Weights of a small sound classifier: arch vit, 39062 training examples.
Rows from expert 1 of block 9, named by matrix and row number. Rows with one number belong to one neuron. Each number is 128 + 24 x the weight over its row's rms, rounded and kept within 0 to 255. All counts start at 0. Numbers have three digits each. After the name is the row's rms in percent of the matrix's.
# gate: expert gate (model.blocks.9.mlp.gate, 16x96x192), inputs 96-191
# up: expert up (model.blocks.9.mlp.up, 16x96x192), inputs 96-191
# down: expert down (model.blocks.9.mlp.down, 16x192x96, transposed), outputs 96-191
gate.22 104:138119139155131133082133139128125160156142136091136119154139125127156163158114145112134142154128111069148126108110122169109162131119147131109137111108098139124165094119133118131122141165129113174164144144167106146128125123089109120112162116197143142096126104156152081167111130106124151101
gate.23 105:147168137133125122123111147093148114099175110071123115133137091115098137181106140105167147123104145131123164125119114142131129085103126167120139137121108108094146149152124133161100137117146168111145131147119121127115105161092148131150146136153134138116093116155115084102161098130137134160
gate.24 111:137063155120150164157091142143121169102125133146102136104126083192105150107113101099173119116120130112101140154154158127108115132145146129156112103138114133121147108140160164151167141099150146155147183152084096137100131133149116089144139130116087152149108094160142111122114142084170112099
gate.25 113:110128132155133142096161148132155101074141165116119117128127154138157152127150115095100119134143136155156167142133140121106112150116141174097138115171090121119113128137140170126142153120125142095136091144112174133084115119123105159126119137108113154106081168091157134128132164121140147126
gate.26 102:106107112149104122110143132113106120143133122125123117179108115149133144132115138109159106156150125119169104159099123094149136098113134190075124128132147140081164133159085129110161134126096164160139103114089168126155134095111175119108100126092119139131145184092173094133115128100107140154
gate.27 088:154098121104110093120162095162147160152159169108131127141115143099151098155148166135124113123152117139160109129187128144116126077140111149156127128167114116145063098093100083170111138140163081091111148108144180167108122145128133111130135156153095091157136111150112122074144119142138106124
gate.28 099:133149058162140131124106143139134114119167128168149115132135146093068143119151141103093140081123106110127102128164140130095092124090102158135127168146097113120104104131115113114113125140105115105102115100128174149105158127141110144139118132161138132114170180104121139114091097112110122145
gate.29 095:105138146145122113163177127146137106152150125124107140109148119086113098143142131143123180138170126111137120125144144124159138132143087085124121132085154129197124101115113104127084150117117114188090116111118116156089180131072119095129110160139131094122123139131140096123177120148119095147
gate.30 104:106173144161127168116106137126145116078089149118081145138103159155141153090126107134099131112130115126115158145142126125134114121117181130111123148169124113144100130133158146135149093154131155162136144141084146137099123086167098126138149131123146130138134160105154119150149123111184111105
gate.31 096:148098141081082154130132152149131124142115137118087128139104121128129101141174095130127181135130131085134136120155135107161158143153085086127144159075118095165077084121156092172101116152125128131112161146129144182066098183096110113141144149149124119117149089144109097122130102136155113117
gate.32 096:136102147140150133145115073099102145128073176145112077125124127191130149114158096094115104121158118142132131148155143115149171156101159106129098212121125149131077122173135129131152108118125121168102166125131140108106116143156126104172161154126113072126138120112116139122140159134149112086
gate.33 083:077160180151128158117113136145134135112173153096108149151103144146127154117106108134126134158130109145105128091133127148130102101108175102118088154135099125143118184144164123160113075129134138163130119157100108160136141123123128114141107140109143133135169171104095112120130110128168114119
gate.34 093:124094108110149084160140091134071120106110121147111103184105155128140168104135093095139104136162118158119100143167122145139122136147158148126111125142127098097111131153117115096167142118137136128075145097128138196121128094161152100119110148126155173127150143122119129116130118143119169140
gate.35 095:095134120082167137141113120154094143114147085160117159128107102117139110134115175134157170134142146113110135093110082134121131139144149111158106129096159093119135146106111108143127124111147161159113153105152118147131153104102089091160114121145141126146134166191094147098092104146157124118
gate.36 088:186124136181149168117155121141112113103156114121096126105120170113119147120132141148082135107120156084139127117186182164124099104123103119162126118120115137116061116138165107143128124120159081127113118118140121116112115123100099118179155139147101115116118124129095126137174097152115095142
gate.37 090:152140108157134122173132146095114061135148113117128118142132167098120099152106166131104087154108189148134132125134166144153118102123082145110132125132156164130116117131126133126121137127092121143094114183126127124121073138073103125149115108109114108134114142128097105112176143139106081164
gate.38 105:130095116129138117126114102155126174105109120150130141138132156152121129095155133090130094067128144122145078145138088117178149123118148111128140112153128125106149102150149139104162118134139166097126107133165126147184118135116162115104161202136133103145160132093118121134101155113087149124
gate.39 110:105102139140083122096147154127134131110143162116168075158146120144146147132149116102103120147142128123167145128107135066119111142145125165085150091166096121143135133140118134118136156132103109109146121127094149161100135098102086162131097096118115188098116169111148116118131140133131128120
gate.40 092:135130113157125128136099174086119115134161077115172133138141092141108126153111140120159114114148143101163129157121128144149124092114124146104101132153132122126139105152107169153122164117102154141115099148114186097133127152082117128137151117151122122135115172125151103107135163086129084127
gate.41 105:141157113152105129129110102150121147132105115157143168142139119140120103112168143110107124078157166104128066131129109133138148134133168136122133134155171128129135091105122090115120106154100174081097136178131161150153132144134124133116139175168144073114144146148130123127105169108105123098
gate.42 092:126148099117151125107119142104073079157164097164151086114160128152087143148112099146130125127126167146113139146140135133140106079125082167107152124145140131096116139145124143162102078097132137122126137161148117089085092157134177084135103124156127143126137096153128147101160121127125098132
gate.43 110:096144159124108096073166126125098123129117159093102162140149125115178151105148109152123129146141108134097137089106091168138124116133147116117143102134091158155139178108077138115136113114114165124126150140116114115123122093126147159110080120148126155134120131166135136113153131160120165133
gate.44 102:127131138171138168142109140123166130085133145114080171116084137154122140085123109161132155108129107093104163156153134136108125138115140138116111142137124140159089155094155128150125137143105151149154168156091119125084102126143093123136179148117110134113113135134143130155156119138190129110
gate.45 089:111128143150140167102098130163145143074201079155154116096113122132091164136109163109157143140106160136143134084169140163098129120107134165157128121134107098080126156151141146114061115133156136128129126065157081121136112120076146141158101105149116163115164140122096132163109123126126118122
gate.46 116:105136161129111156093135151130117145127110112126103110144125150148127155121119122167132145116079122113111108085129114166119153132128161116148117145139108126123100205125141139109105066144155156127126158138124096107119122140151176113109108132167140141123179121145092102118112081149118137164
gate.47 098:101148127137128132089081114125154126140149141174147111177146138130112122079166085084086076108109138097131134128132116084113143152114119151088155104151103141115115115155143178121147137130133124123109133139139142114136158135108089131131113129172125150179082126107148104143083139115131101143
gate.48 120:125117111142157156155155104158125097114114140149066123133083143132150138102082154121124076165109131143144121143180126134161124117144125100145129172156147146131108096159168141147156130134143129114125125150166127125115085134165160113109160135119086099085113119125126151141132140132116091136
gate.49 111:130149112128122138100120133177128118113111104159106112086098136131145089107123138134123132142143129160134098130123069175119112148126186148134097095193173139151131154152068141128119115148129135062122111149108108150162111069136152130126120135143139083128151142137155174133125128120123088153
gate.50 085:084152151140129137075161140104122104118147121089165116159141113131157154124114114145125131182168138115191144130098150073193157111099125189094128111125140108133171121151095107118120145128096117169150107120126138095098116124102101148082089119106135132109095170110147139165176141119097125124
gate.51 095:128122132128141138092098126121161101107155118131173121188136117106121140052170091109110109112115151122131145128127117087125137179124131154110141106120143104102120097135150097130153155141132119119141139138145107141070134133134089123154122110140107136156089150132144115143122130112127114145
gate.52 105:131120148143086143114168116106124120140141131142128149140191088118138113112140101105131122158138135161135144120118152117129181132171112107114131110094152119143111097123105118137108170147129122157078171090131133093069103158147138099135140129131112105114081145118161125124151133122111120157
gate.53 094:153135125138137109084112119101130103093165123120129150158132116120093122113137138115128143108126108119129188122130105117123131101149175169101139135113116126125150107139122147145149142121172150100119163116171105158111122149108135099156140165130119161158070112136106117123160107171158144166
gate.54 119:103154136157140136131140168102156097101163109084115144131116123104113127159142128081119146134127166139102162148142166134119165122159118152114130115136120145107111107121151142142084124157136119142132130136136133142128089154079136116124128162115123132114072082135138092144170098086138114172
gate.55 100:130128117154104161138129155133158114142146098130077118135112137136081147149122140146149181146132136122143172127137135140115102102148071159096136131134109078147104124114133159154104118148114135123079109124131125140093128163080083145138155102139149115111132144128135116133143092148169106079
gate.56 114:128125148107131106118128143141145119141101107148113107088117136096108150142126171107177150089082159185151163145168084111145064096124157153139128164140145101112131139153138156141139152099173170091091107184090145106115142124157140128153108131128130142109136162125111144070086131129111119143
gate.57 106:130119168115155137096136111105152160134118129139174128119153151145106175121131144164123150124095145144124126149080142089123116153121120155137138113128126104126151156129117108126118133098116102146129100124124096136127138109095142098147088095145130141167161181135128103122111150125106136129
gate.58 109:106143154130134131120151129132129133130141106109113190093160147090110127119130106185122159111128163125095123114111142143144153142148096077128132112126127120206148149112114083106117144131120133158124121145132085124122129097100135125116109144143108139156138125157126094131178122154136099121
gate.59 121:158108116165142145161156136149166089107154147141130084098112148132146141143114156119119146136144111173140139143132159144118125119127126093157128159133142139119071134169143160173098128105154113125098136124153133111123105140108139109149122133097073081084108164126108143105134147115138099169
gate.60 101:099122140111092150095125162119148121151128130130146094154149123138146131105124107104084118148177146121190125150081118097165129115125127184083165109116141064122148107149113119103127145136096138134131101094119148124102113108095111169099123102112112139116131170106158113148134162115126124132
gate.61 094:134122072103103105115160105132122123136123176152094145144133123145159121112152146096150176161129138148142152104122102160081127094118142118115114124124118093126096136119079139114101100094187152103089157100113127122133125109138156156123136147128151097114134133115128096109158093096137146131
gate.62 098:139132137146114119158094143116162164151137128072145136132084097119094113119135155138109135116136075055126128118151133089163124120165157147087097123085133206160158108149124097144112129129106134181170108160092131153135132123104112125127136134133098145115104119162148104149131140143132133133
gate.63 089:183127095145113085164143140128142080136117133121118155168127134094090088120164101109117111096133129115147094151139153096129170112125092148109139146114145131112120072111123082107125145119143130105123132201157149150126104167111140138100137160135120116134099117136122134127122121121177117200
gate.64 095:102129133139105131075147134089129121145138148113148088191151102138159139115146106105107119167159110140180139132088127072163129132107140203086153125127132086150146125131102115128135156128095139142144113097111151115107114117117105168100101106101107131098081160110155136152135156122104150120
gate.65 096:133163169100116097090086110109155156145148118105160088144153149111117140138128117114147086130140142165108126150100110140165141121136144155123168107107141101122126149143112121115110134122137099149117135145082123131154198120123132101129106158179076133157097111111153138130144133132124105145
gate.66 097:158160110155102130123176174108186074160137112161144122102160111062132093144132142145172151139124128148135165103134139133163129087127081126134126157113144099133122108144124126148095164124135117157092103134129154156111118143118142121130106116103124076092115149129158122110133112101158110121
up.22 106:146116138124134128113138130150106165160121152102115125137137121135164151159121139111143154160139106074165146105093117168102178135126148137119111108081086139118146090128140121148118143169138132177150131134162117158123127127105104123120159116191144119090103091149153099156106127104123161090
up.23 113:124097125088111115124160092164081144163084154170121116109142142153162113095148135162092100124159094117129063128127118137120109147130124058141109143156133126177135147100079103105153115105117121112128139115119144148160137084150159115096124132151128107147192132135127156121107146125121093103
up.24 106:099096149138150168172103143142127162123105125133100154100116102178131128092113115122183133122098150131085143147179151117132115118144145138135083104119137127097138134128170141150154121109173140160161165147105103115104094119154123090157134143099114138138133113148141135132127136095158141083
up.25 108:165084121117135116176148119115126097135148135101115111099111104098117090185160163125133161138104133126144134141166124161131129139142097107159074128105119135122096089128143105150112153148141091108090136150136137153119138182118105120137163151131128082106095079140095154104146117142124111155
up.26 099:117120132097115143095155151098093108150122127140135092104129128149157112153140131146106137142141141127163149129106121156094120112132097147097143105112106073135124129106131154109144132131103127112106126105145130103083119141133100183122139085122121169114143156143147158125126123151136136106
up.27 077:138118122125144137158129113103093127130119156124134147100147098147117118125125106130111136155150151134115127135109135099148162168145093161107121096120170142150136152096133148149124112103120152163121148116110148122109088088155113126151146069122145120114168185136155129175124158122130118091
up.28 093:151137157153182150166120134098124128089162125140131138120142111090084152144110128100121142122114106119170160127105136150139134128082149179132113118125095115074128142173125161138110088099134115142098143105153150124144135130078110149128165107140161134126137160112102156140117117117134168150
up.29 092:174111121101110102137093105136124126159105133138132130176136114133117096145099139100144110110113099139139113155111104090154125123129127148115133161146179158095157129125086128155138117088152145122114162145120155136143146101154156084112163129136104086123117156155123171096087147123116146164
up.30 099:150125118092141076129161124126133127182156088134152096111131111074125114171117177110145127146108149155151141145123107121154136126123085147142124093100134122109179077139114097129127141101131104082109087113168121126134167154110142131125125122127140135123097087138130161113112146138069153143
up.31 097:153128146116107176124111152168158130118139121157095120130100156109130140116077133118115135118104093120163144099099108132120092092141145153134142099128148162143128139112152171140089067131170123127132112105132103107147089146148130140130145099123181099089130111141115095133096079116153126115
up.32 100:158085140091073108123160127127146091161157137094134107140125142088130116188110154123116147128113117127147148141136128139154088100155098101131144130110105146154116125102129095155153168117132133096127110147103136135117112144121098151139105095108099160091137166129089142095143137125142122136
up.33 087:155100151094124088106129139140132134174111120111160119117156111111137144191127117128126159082144145116123131116117149107114167151126118123166151113064131105094178101103112109128130163105119148138135123127125125109115149139117131113124099175136155150161102111127136133094113141124090192168
up.34 095:152140142075141181101069120119128129174144098124126138117138135119090103104115138129135093097100111082116126153091128143124157086131135093154154111106140132138120123138149142126099109119133158121117165166146137063135152152110143150136148112181095094132128101181102135123131155111154128146
up.35 098:162125097140119132110113086132144147134131142149142115124142141106087107121146168152087098130135117082120090114166178096118119140148099122132100144119131135148141116100105085132168137100124133112125120081127160188127120102085121121136126125124120120157150173131124130112127157158135113085
up.36 089:110151138102099143149151126149113142133122115116117114113106143158148119155113137180147100170126126140131113108135114208140082111141134133124138155143126129174167195123124160118144087136137109107132143182115087120162097122139154129114122108131121142123192082154106107134143101126107124093
up.37 096:091107156129100168077172151122134114153130144145123130108177121111141142165125119165149158168106122109145144076140122144103140125132119151133141100123103096108057151112128121105083114167145083136096140146167097101066119156129099146147092089136105128103130109123122106150133117155100086134
up.38 105:112111106127129129128133123173146172098107103141132142127105155140139135096164153097131097084128120117153103140141093120173166132130138139112140096166106140115159085157152148110158127148132152092136095172154126148159137154116123137109159191131142116120132127095134118160094163130087164115
up.39 108:122153137110098113084129122139098130129100158148145110178165143150155153113144129119117074147157129148151125147095100091110144122120150174089207097149125153134141155120103130091146124131120152079130130103101148162116152082154136136115108114121134161107123152079176131140105138115133158144
up.40 094:125115154107104143093180171124133135153108139137103131141149122111129144167140128111166127151110154141121192134110109130130165154147074161105190083104090119130117082103118148126100168134136085125090140150148104107088135164113128164139148090134139125130089110172122127118111077157101134133
up.41 097:113111148139142135128145144130131135115118146106132090130092130136144154152080124125149136168097071153120151132113156112113113138105132124131115136124101137128133167140105155153129125121168084147157130084106110101108117089126128099144108100114098158144133139120133108129154132159156143151
up.42 091:101127136185114162135102157164108127153122127162126119082142136125108111130079115135099147130084131133126123085134158148140106116148122118114134109112138155134114138132148126137086128174105142163163093129133082130105101119097084114151140122085109137068134127112142130140125109128125068136
up.43 108:167154094133109076131161121087122117120119171139142127145164147121169097105116130119129116159136120146143141135127095124167144151138119152089147136158098144119111120109126167162159132112127125115106117124090158151142134076155106140114138119122112117078085100144126174116142182142127124119
up.44 103:133139107100118093119154123107136111174147119117174068150169088088123108194126146094150089157117172171124125121100119135164139097124112126125146112117124130085136119171113131131120131126145100111114098114147131117159136154123162125114111112158118115118093105146106126106123150091052112150
up.45 089:116104135102125107095138119140120147114118131098146122110161126139135115175115122116146082128124164193144132100125137160147133082161116130140172097114143122152158154126107167127097146113154167133154093135093099123137065139081148122126084150122086121106105082133150109131144186085105124098
up.46 114:150131107132147140150170126127135126104154149126110141104087146101141111164136172108159126159120131137163138130160129135143112110166121116117121182134155157144105084113123131176105147109132121128089098131096144119159109125108118089143132149103076094106095114132092146108136142142125073113
up.47 098:150097122134145144183181141114111158090131116121075133089105093129128120154096175138129161164105100131143137126095128155148140151151119129161090140141121143143148150112096120141101101107116145111117102133096110143125111114113127106103164127161157096088133094151105137110158113147107147137
up.48 123:115140129138134158130087116127112145087150124145121096149126153169124162130083148146080131124110112127145103107124171181134070101110165104151109144134124104155101160131145143139107077147144113150141142101139092122145103116108123098136101132138142137133187153110057078118153105119136061127
up.49 107:151164110139147114122120101100102131108126143128134130135129145162125092147123164146111159135124083100124127105126129147087068101112172145134099180128156146135098155099072143182116099111163121107142134132118123151141085129144138130151142122154140144113132136139101134120160120147189126149
up.50 081:085154143154118147072143137083121102109157114117181104148147124125161141117135114162117138177166152103179135129114147075162145117097136175098108110135136096136140107168116092119101140147090125170137132119139146079112132133084097143075085137137116129107101146112162142163167160131098119106
up.51 092:136136121127128140166154145117106133134127143133086099078115117140142101182109163151129144143108109143145133137133126178122094109136119145162092147137119150166136138129115162148098110105108115124104112148088128128139103138096148114104151133130130106088138109132119122087167123129126131117
up.52 106:141130116123168106172121114109145133134101162084082105126105162137124148160115106124130108097122164127127113167131138164131098114078150131115091145152123136111120173124147115143167106110147173140160077174101110148174125089104144110132111147136142114159143110120088126129172152111145142097
up.53 094:153141126135152121091108154111133112088151114104119146152073116109113133118146125122117136099116138161151166133101139131130136117131168146092134097103135101113160138176095137123116129120121162113123103146135088119150079146093161149142137141123133137113093132126161133126121104127133164186
up.54 120:117167121158143085126152168121168116111168115087143163107123101077106098148141122085123117147126161150098161163129143104129161108146093155098140095145102140090147104112136121139084128145145128125145127152151138136132107131080130126130137161117111136125074099158142103142166135097121132156
up.55 096:089150144154109134117165148097143069155121144135142106140145126126118108168115148100129123169138160146154128115132163075140136123129074120100121116142132183115154123111123155108084114144130114133124091135136120119116106152111109113139085118125123124095105158074172112175153156109124090140
up.56 129:117114152112108132107133155152146110136108081121132109096093147087124146144122163110171174115102141162156172123136109109154087113133162171112119149123150125131153123166149149122123149114144145121114077186104132109107130117141132159152111103111130136085122168121140126117086144120101143123
up.57 107:100130151114138135133124094108120144149136147136150103101128148135103145117103134143156136139101109144127128104111136102145098113112149131125113145102145124139129159129088090146112069099123103173131118121090111147104144116118143071128089101131118137164187131138102125123141124157103106134
up.58 108:186115088129134087133137098111135110091152119151132099151111112140112113161128178096160080128119106131153122137181114120121104108136131168161115158155120139059112108132121178136145123089151121083102136134139154134138132141131122137129155122131123114116122123120089169099127136115110124149
up.59 120:118161085132155110142088063164113163118102118148096128135127116142111131115090102139130095105094152123095081127150113166149102142108127130147109141151172107114136140116127119128161070110123160124146119104142123122159113082156145077116147167143149116165194100118113111122131130113121095119
up.60 103:160146108133179119168141116124120117104138130131107180104142139101090111157135133153132154105102140110063115118157168172081132140137105069167088133101115188135096130097143131148122120130154110130111151131142100166150129125137125095149125139155136117171118089162096135111143103130138094119
up.61 089:078123113127112133113145166122109132118137137115146115148107138166159142112115140105116126100088127114109111060127165121131107126148157104131101122116104117151136140132154163105137095127156113098120149107146087113131077120132101149164089102139168168127166111131101079089126107108150140116
up.62 099:139149109095120115090142136115105108103127129162135126172187152149155113132140095115137111104128160160125121125105112147107164117118124106158171140137119074094112114098100167103123117142155126071093157105146108146145120164141162126097111167147142110166109093125096139099109089102109135164
up.63 093:150107106153122102155126149141148142138085152115108147151106144113093101141151113117106102109114112101160101161110182068150157127141101127115127101141122173127154093102140063128128170136112144144183126160118155168127118151145104118091171145115110104135084137126156146161106169113170149166
up.64 095:092129144144088135070134136107115129135136143128166102176146115144169144116135109131108130174167118124178143131091122084139149132105139180093159119118116087134150119143113102094135147139112148165163121075129140097096121136110106164116106094094141150110107174092161111152136128122122167120
up.65 087:089113128099141157129156122131101123154096164101114102105108122164168098093146132142096110143125175144128108139145172119074133141140120083113105097107149162135134151106127106134105091124114131160134148136101124100142053137134157117133117148119165115153152139140112112098138166122109148109
up.66 100:124129140082131131124102109174069163121069137128123128139110148136152115114113124123119100104108122115131098129086101107113146141136172148133178115105169143138163146120095133083130106117091164105140102104110111151174133103162147136106173138138139112132150120143134140150076144131107149140
down.22 102:142106112107126146137112130129119121125158129120155122107092115118132125112118119139104152108133159150143138160157170103147088088112071121094136092108089117150145136120151125088119137085078146125162065108105151133128104142117110179112166111097153141132119111146105088176166161109101181078
down.23 113:088133161105129159128101121163124148170108117156117103071091138160135168111096110137094123082115061105141081144099118097107113148123125099177129112163133104120139149100153119146142117117141108132177134119123122131099123135168132097093144091103146126128186108104159134136103129152159115132
down.24 109:099162150116155159097117119133146122131135078163141104081107129133108102106104084126140080104167106143139151151153140135122130156089144125140124121128142119127134141123119129167125111143117122129142114114129112095090141181131087135117155121139118085143137124160138133153125131115145104146
down.25 106:157116128145097119173164148096141078135105144108115100133157140101117095147158140147166137161139123172115176123153069105167114146121116149099124143110157119154119125107114111135135124114127170157086138172106145144110117094159144131159113117078122108090104174122124151141157124150123116154
down.26 093:136129106137139124080096085086099156113151108117183129152145147139104145129125171125106089072117170096140103132113184145139127121147106143141142137147102150095143105123151110105156148132128106121143108108132137113160148131089086146119119109187105161156096094151138095147114142126110119121
down.27 077:112165099159142137131126126104161064157130121127114109114135154071127110112123106111087117147128153118136122148161128147184143139100126137125103143128150131114091090124162074141139170137097127162127136122113174146094145132171142109110144154099130128104122161095135189143153178107119101122
down.28 089:142164153158124139158182110100120081183116148163115112125141123116151119125139135112119117118144138134110082103156124088129145144117092095126145166090157122090106123111095098097133122148105167156105165103141124156111080111115147124122090148139106147136145127131150165098163122141114112185
down.29 094:126140124076142157077097124161153150114137134166123106119135141146117161093117136166129170163125123096148160111125113134103125155109146129162163139129148105137146111111135162147099122082135138081127127097100152152119155100127143117141131124167151159116155165125121132135097123141112118076
down.30 099:141127104147095085143152120090114093126106153099116132163140135100128094136163173096159105131126141135097123146131091110161112093143152169100143150111159153116099095140134110115159120131097134171099140172115165115127103119167120143114122154107126123104088133117139145153157145135108129164
down.31 100:114135144108133134169086135128135169098119123140150123120103100150128159114094140162113135147147119122148114135086116153134108143116171163154100115108108167121183119151136136123135161096114124133164084131093146135153121102104102146123168137132153154099143125107146126149102161135123171079
down.32 093:177132129140106161093126120141132092144151147153094167127127109066125111135126142150110089138108116125144136095106127113144161123166118088119105145154154150123122125145089102135090114138124123147100110140123107110125109142130111133101116126126108110102099131129130147133144131106112074193
down.33 083:113133116141092108130131131084140109096148127095134123148103122136139097114129170146184116150149161128087137127163128110096139112125144151079103153140124140119111138099118109100135116136141141152110143160116140123140118116088107148119099179100113141135084085128111118165188125159122117141
down.34 093:094153166101110172143146158146124130160110127181110085095116083161166123118101093147153130140121114196143118122135098131137157143077151102121127111114101151111108186145110147130112127102103095142133140132125100099081100168118141142137128098075143119126165098127137136106151143142125146117
down.35 102:172107100147066088084162089086105143131109141125152117172157121128139129127172150123147112101125184130098097111140128119106146099138132109140099131151155162118095130137107117093111128104110102139061144124110169109177105114120136145162110144148111132145121143131140126088122140108126128164
down.36 094:158120091104133142116107114127139163092138137097149213139176159123101131151157142104099143132137124088112116135133133095127138105125130169121151118133110171139160110101118141134118115107139084099118113110155173137149161139125107135144155177177147165136090162161123069163068081144150163120
down.37 094:106150107134139095111119148118142143108126139106146161149145133150114135112140138090129099164169155138123171149128107097146150099127174166107144134110144185115149093126128123105110133148160120086099128140144110088148149134106129119164114173144127130122064118116139127142114105147081181135
down.38 098:149112081091133102149099151109122099154150075184118131115179126110090100126129098151082116091129127149142134110164157147127112136145112149111123104124147169124132104151168167140133113136099126102090111129131081153145157177137108115148131112148130106089103079118119143100102148118118125132
down.39 106:106124124115158141102109096134078178091143133139157153130135132151130153124115153101101129134118129077139109131097164167109112132140124133162136115159104145107145137113146153117128141100139094104167092099151132120148119122105108124121134097188138167168162139164118114131104120097137136096
down.40 093:165088092129158089149100141099153113095182104099163127132102123137096119151111151106131090122139166129120139137140146152140130071162118177128169154132122101108151108157149149124139147112146141097122108144117130119166174142102125131126128162142088128113069080127123132103119145114064117152
down.41 101:107126151141114114114148112140150173075105180123117119172103122154151169165150177124189143175124141117136147183135083097157158098100146133130145162145095129121116112142085124109136152128157133137114162126159170100128086114117155127145151155147120154159134165137143101117108110167123142123
down.42 093:109135099133139116098100140088089139085139088131182145151142158155090150137139149139134108153138141099088123121102176185104148093123199113147094125160083129181145141097128133078150106133141143108110133143121147111181160131124129154143126137144087151165107083109116131124121144138111090114
down.43 104:113101105139158135119091113171127153114137093135130163099141118122090138097111131096119164108126126120111158120109133077091074139142126136135112115146158098166147149131141157154092114093138130097193114115146139150126161127161141121145144125141148113143147169136130088120069104075132128098
down.44 104:129140095172106064130135130099127105114134131095133153169165134093106138153169165093152128128123146119109154142117117105167140088125145187094122149123150154116110092148127107100141139109111136159087131171111188117153139123186159122129118158115113143135083154102151130145120132112083139179
down.45 093:095180100119152161101067152121119150100132101105121166103102150102083134093106173139136101180137152143127150146115123129119115090114140154099111100132118185159137126128132122141126103110139082135147086139128133100156123149129137148117147116124164103128133165111085095152112098117118137094
down.46 113:134131124123154106122086124156119168098130149128103167122142146130096115111120172132117159131114150152104173120089131134168106139172151156130117182114161122154148098130153139183139095112169105106138114153117130162127135140153161094163146132152135123131126169109119143078084130130143104094
down.47 102:156092164127133126177151148120143127089141162112076137143112122122138100123145117146153112169129128140137147155144079104163102116152109142127086128145122141141127112146078133163117151119146133140107147180107109149132094113078120126130125148115080094128096137152106137120143093174142103163
down.48 138:141128130090181150093090143155137167109147117123127150128154119126115150127126119130101137158081164104161136135127145131143117123126097139146133128121111121149169088112149145141138173089107121105165081137099162142143152113118112124117165140169141161152134156138143112101096118143118129091
down.49 108:095175129151163158110165126142140142122108169154126115154106153136149135147122128138134141170138111132135126102077126145120177161112139116109160135167106129115097144161056158133136137162113109136163137111156102127108096136135141123109157116128099103130142146156158139123112132128147118154
down.50 088:116133146147144136081123132108103131109175116111185166130118115132128157165067126118110099131109151115142101094098177139120130119125129100139108126148089129105139162137136125106135127142108081129183120094158122093119102145120071147119138074130139153149136083137125091142127115100136094142
down.51 092:164109128126132123181141117099157130098120139123115118162136108126114083135155127120173132161145137120134140158171072106162083109117132177143089130095129146138120114135085110152094154106141146163100132157118138142139122095087120123151136146137118119140110113152097144169112100187094107134
down.52 104:095143095134152110093134117112137099163170090141150141152171142119113150136154114085117128147140149119069154128153096128114146117104146139123159134141145123121119102144138119080135093100145122136107149110145186108144165150173148092134086162144115167147102122079086119133121114115086125149
down.53 096:122173122152148137105109156109147100115127130138125134138114125106117108105149170118165109149154147108153172121103136152140160144118134141113124171115127176114130122167104155110115125175120125112115118130152137143135124139124088136120175144115121072092088128121133161143149110121135091158
down.54 121:102138135148120106073152150103126109102147131114142147143120151117146118154130149106142104151152157156108154079095144154117170113147132108093100141175108130140111171150089163107112080167158096097095154138135104073141099165126107138172112137120104114138113116093121125095150143107118091157
down.55 105:105148123143102091177137143084157115120184135086155148140099107110111119166107146073148164108114160102112161109154129109120111080126093167102119145107118127099144146143123080122105121120144121153132151163145149077119117125116101152158110138116140142166085088130105076140151074134110147130
down.56 117:107182078159136096111139154131147071138114144154103143129149143110102116117160125114112126133167125166113144143131111130103137147097148121111146127126179092120121112130126152135142076135187132099107144108156108111106162140171163088139119167115152101129125150094130160094110103100148143132
down.57 112:150139141179122114139156099103070105128087142118167172132109098136124133146160118141127103115167175130118065123166153133102146119087125112136091111143134162119097154111100094080145121131089112174127138138157113089134095130118151128150095122136168110101134131154109126160167105128151125151
down.58 106:133138080090131107117090122135133155117143125134142121120144109142095139087136171129119143130113147097145141125097127115118078115144118172147171122095114135145159088137116137125113154074125098115137093116127168171143141112100090148156165138176175153144131135139156124116082116142102125100
down.59 126:126120154092119166116076159123138163137145100086141127091170139131090141110106127133117137114136112101142141141116147115153127149123100102155141136104076153181175125086143120139132160122106138129169119114106169129142158136132134129115164135159118136157152140132123120138101143144127115120
down.60 097:093121142141131126159155166135149091117091152153082100126115119147144096121143122121153127182123109162100160147153076134120122166115152142118111113144139130133097146117138133154140103147147157133090169179136099145107149102131145101133099147068112099109107142093109183149176114154155131119
down.61 096:156061141145137173145117105098117147112149131113168158127144122102127121152138070177085094179113127097156106131090151174146142134134114136128104074135088148192133103177154135097118164174110067158168103093143094138148104139102071168094146104122107117129130094124121125129123099144113138101
down.62 108:110135103161169099104107165142134118096139121126100166170139170134099126121159144095118152133120117108099167119103106121126147148152164187091140146129128168131126088135138164139110145134140091108122150165169115179161163171127153103140127170134104131149084177093123155101111124128118131126
down.63 086:090128137170128104137123136126118111135089138114121181169146137133136129124138124116130120114162129150111146094105140151138169180139154091123101157121136115140105125133130174101119109146130144157084147145131086111113140150120181120131104151147139093120120144115141154085156169117108114116
down.64 092:113153150134131134076117117121106135129184105109166138113106123116130171138090143127102137110110157095156111111097185133127125122129098101150140139140100116121150163138125123122135131112118067119185120085145129100131102138107082141109135078159141175167164098156142077120098105093122111121
down.65 089:129137136131118106157156152127156121108149134132112091125151089121156109159145070101161124162118144131132105093134087097132149128159161118136121149147140112082089111116084107128130129177136087154084169140105134148118112134121093118115107115087105138132118059106135154108134104155113104181
down.66 107:100114153112117165120105104133150130173127110136149091106144099127123125102126129168136177118136118121113117141142140132103113145090129112162099127088151099173101111127155118174131146095086130166153108105090138132131146112125166130089110120113154135113136153128146129138113173112120095108